config.toml
model = "self-supervised image encoder"
color_jitter = 0.4
inner_norm = false
positions = "sincos"
projector_out = 512
residual_init = "none"
optimizer = "adamw"
learning_rate = 0.00077
beta2 = 0.98
batch_size = 64
warmup_steps = 160
Rows from block 2, named by matrix and row number. Each number is 500 + 50 x the weight over its row's rms, rounded and kept within 0 to 999. All counts start at 0. Numbers have three digits each. After the name is the row's rms in percent of the matrix's.
# fc2: MLP down (model.blocks.2.mlp.fc2.weight, 320x1280), inputs 896-1023
fc2.205 081:515493463431453453413401404481434557515546557480439418544476448500455427498550509537457516500523536404472445530475530475532451436460493545424468418456547460522502475409513559468503443539426482531521454510414480412547557498467434512544413539508411454467448481444518513408482544545491521530462493478549526466482422495551564408491518409464531491493487474520430473469409460514513418491537
fc2.206 098:499503501504520437402425447456479450510517508409470457462415534426446452465484464500513432468499495523487510505524424439458433453424474441419423535512442464441418475524514481518436509424482434477473482425439463442512430539410461506491485447456409510409417480486492450477462446506448448503471443497450433459456408502433543467506410473468494410472487509444434472459438422410480447408455
fc2.207 078:522475520513442461501433470440408559477520475407417421548528441485443530440515460406526468537439451477530477497524538486487540448434455429510403539408435503406488530512448485405489506469479511523427394419437508498515506405478497521525552439472457414495505514540423458407459518432525421480496417512399419449401434472526421461503464417542459475524465512514499524446461487552552413468429
fc2.208 103:566519517502511508570527527552539549509546537578527507553543507525568549482515536585552577553511476529551544556478485489555583558579544550510484532580534540487597565532559570487520535549544584584580507481546569570562501515539580563518563524537576493504544501574498524566561512519538528559548521552559569511516528520528488484496514543584529530487487482544523497554522543548517515532556
fc2.209 076:510567556548482549571492547518449587465514507430443521580544518506565476526567519465577536482545470555526502532453568440434521570496563427469476584570486503454472478560589521556549542445517453467532556487554503562463566407493564537559497571451473474485558558539467529478560568446429592479499479457542468564532517566505482559550491503579561556499539512468524420509460459546467518530561
fc2.210 078:466412497551436536416544502475520416501567595491566447513429487482538431513509503456518531598469449454435432425546582577455515528524570538451430540441446498553461434538523525559543564553518413548552539539503478538567593615505514469454481433584482419553566493489528524512567432471541537554420442421462421451485437502505562464497536563442563532500530478484489509588596547562563477471447
fc2.211 089:561472444427462526427634546558463477587408530466613498504424587572516460585447448526434420466522544538458462550479454598516517462435429491448524476480506506442498425562538484589550439484465449604444604491533526538443571636532512510513492474445532459488531552480510410547406481441472533567410482493448494540414481439495473428449483518547478544510422476431534514453480442437519458472461
fc2.212 087:586481546593533550593529505481489589590528524486579475581553502573495538521484522476472536533490570505467564547543494474586508573546488514514521515571480529522482486561554480507517554552525478539576516507496555560546493574517495522543536477562457574581523606567571580491591475540474537601468560569482542595494463570580472475571585507527492554549562558454462520533553464581509542588502
fc2.213 076:563570519533526566502443594439439539453478465565549533456520593476517574471567528567567528500532574461466550544501546500553491561528488531485449511463535569546514576539478530561491482455445454493564526571560484452439540524467454534455444543507464499549604547552491467581494559472509533461533523580518441477575565505497589496546513433464433581470569542464530448551556457500493549587506
fc2.214 092:478468467532564511571573590486546474580523508528567580586574538529500559614564476491494486501552508521504566482489476559538539539540513498505490515470592511506506573594466473616530483460481532534519583506445495496594569565561524459527547559490476559505468541483518469571476567524547485522506527549537573600570503577550580562474496564465528578501579513512548477517485464488562546576531
fc2.215 073:462441424439568450553536553544537573554561469581540589440534441428506491449566508545513496538510571545533556449584552466573432546460583577568530555511575559579526459437520428483421536441545566539516498427497459441444461509525505554466431534455519528564449525549581491581568579533458431477512499524494550509434554570435415437453542456535567564545468575440558548478453554453427497580440
fc2.216 080:444465401503406460419520488516439533564432494474583432554527472459541524522494401477447466476438479556527439428502454591473486446482506551502490483453470487511415412572531485597526516543434411584546465460500493550554437521522445486517507419515435487524485547547511479479459451450410470512548489498512546477504465477548520401495567480453447487418551525455445494552448480414401481416556
fc2.217 078:463485497438442437455482416457541527518437516544564510509453462529448446493428513425508493485420552486518455431533499594496486531495536515467464448419419470449430411487543526569465471511470513563533577538427544473517517513475438413531465500563531506523451417465524438446435443460509455522410545418518401469520522509396525411537501428465502530524488433506486432432488412498486539473446
fc2.218 075:472466514527523433523440442435567584557483459567469547532575538439557518514465463495490570445493546463493507590469464523444544538501434532443512594558556568458436480443581520537542536493500520458432452505499448549496595483437562565545574462527482482564513582439469583572443566550555573569541501481550474580449587510441621562496424540445465537446536462457579485524473489555449441435551
fc2.219 081:510496537457535508469538515452444543426481444492442427408439500512507440434441537415475537420501460408419411468451510448525506416464528397543464479423464476500428502526424488501496550516469452470502444416436473479450400550448497446489515539422445415398443431404447468403506489481400402422506455413523539528439515425494464432550411441507487450457476414427422447432451407545519410441507
fc2.220 072:447526566522545583582417478543521551532437471539532433415577494502512451508472464427558440575471554531518483550517438461424462516492480526542554553555487507523433600561496546559559514468561474509548563523558558481481596523432553516499428448483586505537457580534455525514439541438425511424478415514519419474571422522428555436544503474543557428473562426528503451508429583427519491461534
fc2.221 090:503531575509511530503541475574497513468531593592497555524528598531542590577496513596512534513496588601486519552513538542518575559530590534540469485520586473579528597560562526568557500470538505543478489535501470559530497467464514512490529518497588508549532526564517540530500594498457482521578510532520541561515573575562591589576578598595548514588527542573494590596527597532530577473497
fc2.222 097:535491528540526553465592483508501534519482590509516476478468538537559556592544468481566578499520508488553552513580499601516499538491544549527477480478537468560500535521514474515555576464462548587475498528502482508560525588499481528549567479563544513507534530476496550542572500461561576522531549494579506469479481470527549581485545532500497526559469502579487513536568519465536528534505
fc2.223 077:584535571552485512576477539545497566559507526450534469483526478505545577572564580551552501516557443518554514492466582483497502482590550552490568543557587578579550459523576513479464509582465479470519459484487484475509480460480531540514506546589501527521549473588571586509550594487505535495448441462449576571462477510527519600510534485497500483583514490485578486510476581563596604456584
fc2.224 115:505497594531561521559520537598529588509551539539521507574504480503573546515501593559571509502578547550543519500562533441476480507537501488550572588566523548562562567485553593462506572546543549484511472538559494541536509441560492549510593490545543545470518544537471594530513562544590563486523533569567525581497528590558482576575498511584519471537494511527589453518478560530504480487572
fc2.225 096:511499500523570520514472589500588547475508498486570472572535527464564571535510561513580490582468516529498544551475582475564473514585575485530589577590480589513515507456551517519529538569598493468473572504505552470490476521499518562575574573508536525538548600572481486497596572482566577513570590585522521525558541543584499562577518597545596493528524579497552529474530578471550567512563
fc2.226 079:474469425503422452499423407521503413536455543454460443529442451499482542501489468459426472417439455433430485428434488381533469459510471508513536404478443418562507495408543538400450516442478532452453428415470491543522508436500471508505466487436521467522532552452473450510457530550450443547520529520560488554520536445534484473462441529427484403463440460494503428425446432542450520548523
fc2.227 079:516492454396413511456469524474505445523446493487535522451395494490499417482448452509451445477532520481513443470498486543453510485537413493471450549449432480429521410563440531557436467405454533609494478439487440471469470592551443506429447516489480478550528482480583475466538432430430548532488504474549480506425438441519498412535531412480432549475399542402422451447509538476488438507446
fc2.228 178:423436476445436442488469442490453487424418442486441425482475489470465452464480454456430440448433455433489457473436476467444444474422482437459433475481434457443446469485450420428479474473483462450434430452475472448430467475445476433439472429446448444442439478451474473437447439482451421444476440455453457453469455455426462425436431452474452484466486435481483433461459477445477440439452
fc2.229 179:477421450441472420416530461445416467466454461489500470477451451452425416479415421458481468491454482490476447427494456487491460429443437474472422469433457423458442440485461463517424456422461475514425503462455422423456486499505477424455479455446431424449475460427499449431481466445457473453455476463474437452439456466430487439434498458494442458425417415470451518495456479443419467423470
fc2.230 201:520574542551573542561551571551538565569538569574545542532539554538562568539570525556577544524544549548533545523547532560524523536550556569569574552556530521561547572568560525542550527534523548562525571578532547525515545536531532576544527517559559561542504541563564570524556533536581532540561578548552543549517572543545570534544574566546543519555568578526532531527523566524530523519568
fc2.231 073:537510432553508449422437493513427536486482417470503565504552514415439462493498513522480531510394559553583561462493536399453405509509438497483464495517468586511524561530439428516497467468544505333447429468433563439485567519512447559453441422485540472545517473561408520529448526455533509471579521446531543516519471461491567495447518480504578393459579533462443474475553472521520560556561
fc2.232 125:576537501526526562551504500549552572510506510533514583549559488493535589474574502585513563551507575555526571594506551537520511538545530484596561544565571580571594536505592541560572499538535507533575491581511507527559529507488490513561521585549503588519569552587554588498512505581531540560585572585568502557507579560555483598555496503572572577551555563527534511571524541573508487507579
fc2.233 072:464568497571520471575478444554575424579555508443554447499475495544417539434476453421465432532490459580532504540558495506566456550507493408509492500533411515581495512511534553479572522431551488428569437495515506566431561484527582470538542539437568529453419465558512464531458507581495460524477506563460578502460487467521408487563421512491500415429571527551444557501579552568482461470460
fc2.234 095:505433435413464467407522498493461522463429460429431487470448502417414439454421433481419455442520531426479404514464486520401451439461431476492473467528464415498501389536467445429492459439521519451463402456388443415430449404481489407505429473444447491479445441458483518508464421531398479480416521405524455456516485503491424513471494517467449511468460485518452473528422522530418524468437
fc2.235 101:429498508419417510501436469431471409402495489474382516501515492515417494427444462465465528430438511518471513502408503367502407511493446506511451455468419532479428451430528441446450436488428504386434435498475506432434492369398505499418492522471451507426491455455409444502502461517437507507502411510428536490499466465522508458429518473432451452434534454485513413503467442463453476508412
fc2.236 075:512488577515449484568487543552459521476454522440454537575514571560474530537508534582530571496561498551560566510486516516510527547445601572572453488537558569592532532468484557436465540592508484552590461565438512432530541566574504513491479446476587478549522583454576593535575565534579514493592521505546454532558531540453482544474487479535582555552587453524478467496442560460485472553557
fc2.237 143:485486488490430444418404471469501436452464471476477494452419490436458493411478451451466479418416436442476478487482437405494437477476459462490482494482492416456470449453500451396432418471483495422425475445428455482495413410440420441443469495489484429442476491460473492441480498461470450472457489502435489436479498480494459499449461494445484424429454487407458453431446486433440450450492
fc2.238 095:466522549522484580574483528600558518495593541566545521469582485471551567500591588545469468586501577491522588540476584488539496546535577576593506542479513480577557487484524477497487581561538496471510507525492488513537539465521511515579555560529479585578494574486576581562543596569609547577525482560517514490552502503519516537585474534545574552492550480580501545571557561562512550562550
fc2.239 078:431548540472449495555567548495445535410536555465427485530460533457453423488509495445503544512439428551437439541525513450520507455487446450482468474471525495489421453489469511501428484505469465444442483517501505543510439542434516490418510486408535477487445493419522436550508533421378558521555438498418460524542496468412529437507435523410496518464533476484495492445489511521475460522528
fc2.240 095:507511496517553556587468575499585565525598503514556579514477499523577553552588482523491583583528573489575484548485536519521562586507490508562577455553556476482483500550491486473567541574528540541523516500554599536511507550592472551549597500588547528513464495516553539588520582584472584539553587499578537567543497513537510482553470547539563476509511483502562532563497481565477518478493
fc2.241 116:489505498500494539547560517505529573520480540585539561583536532533573493532585557489520575500493590545527534580515577535496574494583524552582585526523564491584496542552561520506575529535488537481535498510556536516543530532581528547506494559493565536495542571570565508584579566556508524582520590580572590518503567506496569571566496493497521511524512526490576591541551501563518529588544
fc2.242 071:573560580554435560420493474440413448567533459484509526463551425551441533550575409490423453454546437508576522499532577538466565547434473540540536524485517428548492517455566466570466478496532592508435572544450581515549429439460504482577448572442476497551436505513527440437567506432450586491518426507447436505489415581517568437517581572534442528551562506479450504481435465441527432573478
fc2.243 131:517526534562549548529572542540579521550571566506524595564587529536556580547529541516526508546562516501578550503564539564519500531536510582578522537534513529566536584539587507540537598547582517521500530560535512506544589518528549501559552504533515560516507575556505569575552580536523525544530543520572589500581498535506567559559533521576549509547513546515528544560569540497544533503558
fc2.244 084:461516493557495479551484543588575562487515469505501491530513540540512524495459508559496497490565528479488540537535582383507468513565509477522488512595537582499515557548465529451559532466595545451486460551489504486515452400493469480472476574508485474440531452547444518558551508519535516495498541491469524462476525463555487531581485572471592545498574596454473563515497550494487474483512
fc2.245 076:589504446551475440485470490562549447498532492464429464532589492561570582573560464516556523454500507554481543510582559522495574595590592442521461542592482491512491578529487458443498592558482567478483511441584571442590512429437448526476504581566444506514586557528484520461479451557492531522557528461579587492498503551538516538459542559570450443509478483558466586440595510504461469569493
fc2.246 082:542464433550439432518530479463512469519494586490653525536523587482523430511559471466521457537595564468473498547523462548594448555488476501500429542563519509447532552524528438582521519433517472569502535553440570532501553500474483483513476536560478497472538554568539427444476571543538487576570471567520561506501455460500559517548559523530521508477490531572475557480569567528520532426450
fc2.247 100:494501535583509567554421514583593461507529513537405519547543439485496486461561526474478552512566565446590574561510462399488471578520521541570545496529549480566574549458530556447520580534558580417525493523487529559540499402520470546539560538561592576529517512502438559482486491549535530459584579494552564553485522549539547550550542566523552418586492574561559524485537582486517497566481
fc2.248 088:405460418444427437478417500504504505511419504408457441527512479441464471473536476520486507416448485505496485498453521421463470533484488431516478511446511503516529499420462492492489505506500441439462516438421456434436486434529454436427468403490498449464493505483412523515495423516446436502442435492475409451483495417433434483498505520480413470465450466532520542494535427482455481481419
fc2.249 097:505558587477591597470528554452481494481554560519560566524506536511515498508543472571561579594519480522573472480466473506559498593537468563550483542574506481542595553509562551508565561573484531609547474581491517507581472493543494498531516497505513580577550504510481596551533573606527501565535480534550594507525568476575529473483573593544565486567569578534547572498525585577471577572519
fc2.250 120:501555526511577571597499548595538555543553550555465489571508559525502518553556527579531539555538544503501523514496527498506485506539552520580511594538528516587516499513500532461573505531550566487551509571540553561543491457525524580541523547524514502537573478576494518571533577546520502569544562551593524543539571502516527575516517518560569476558552522586526471541504534582501541572521
fc2.251 081:526474493569574555491568544460589566469460601481560471552594476483475498563526483478466446535493489461564485593451592550469479492475517454591524603510559524584531518568493483524573463578524558571521481531574496512457567575576529449583474579527483457440498566508539527553456580522469603454580510485501533575491448538520583522552497553531565513507545472563584590536547562555506491473581
fc2.252 145:500443416481449430476484455402424442448431468430461432418469464501440441471439487429411435445444426429438439454497435513495464486490454493417433470425502425427439462491440479461415475440430421515428459484469440489440470535436477423475423490506420462429490465450495416431468456463489453456473433490445488425413410492494418492480473419478471511434415462477424512490493413469449429443454
fc2.253 079:579586451594457503580510475496501559494474599581546503449487485486521569594529551522514484535481589444456527571572557496559555585567540464513574565481569511508573517522599522508453490512468464535588539556564598462516541570560563507580560463546564478488548538582505511479598489581517480468452462590518568545588556493449575562493468501557519491495461568585542574496484519563573483551477
fc2.254 176:443421487449432424471424439461428478449435487454445460432462433468465455471432442439477451457468480443438445457458467479456447456433478457428452447447429446445446490460477445488448431473481432497425469456420471458432481443460422451446423478461427421469459496435464486487427438442437419463449460425440469475438449482422479460456435439432447435465477429466469464435485481457485460436485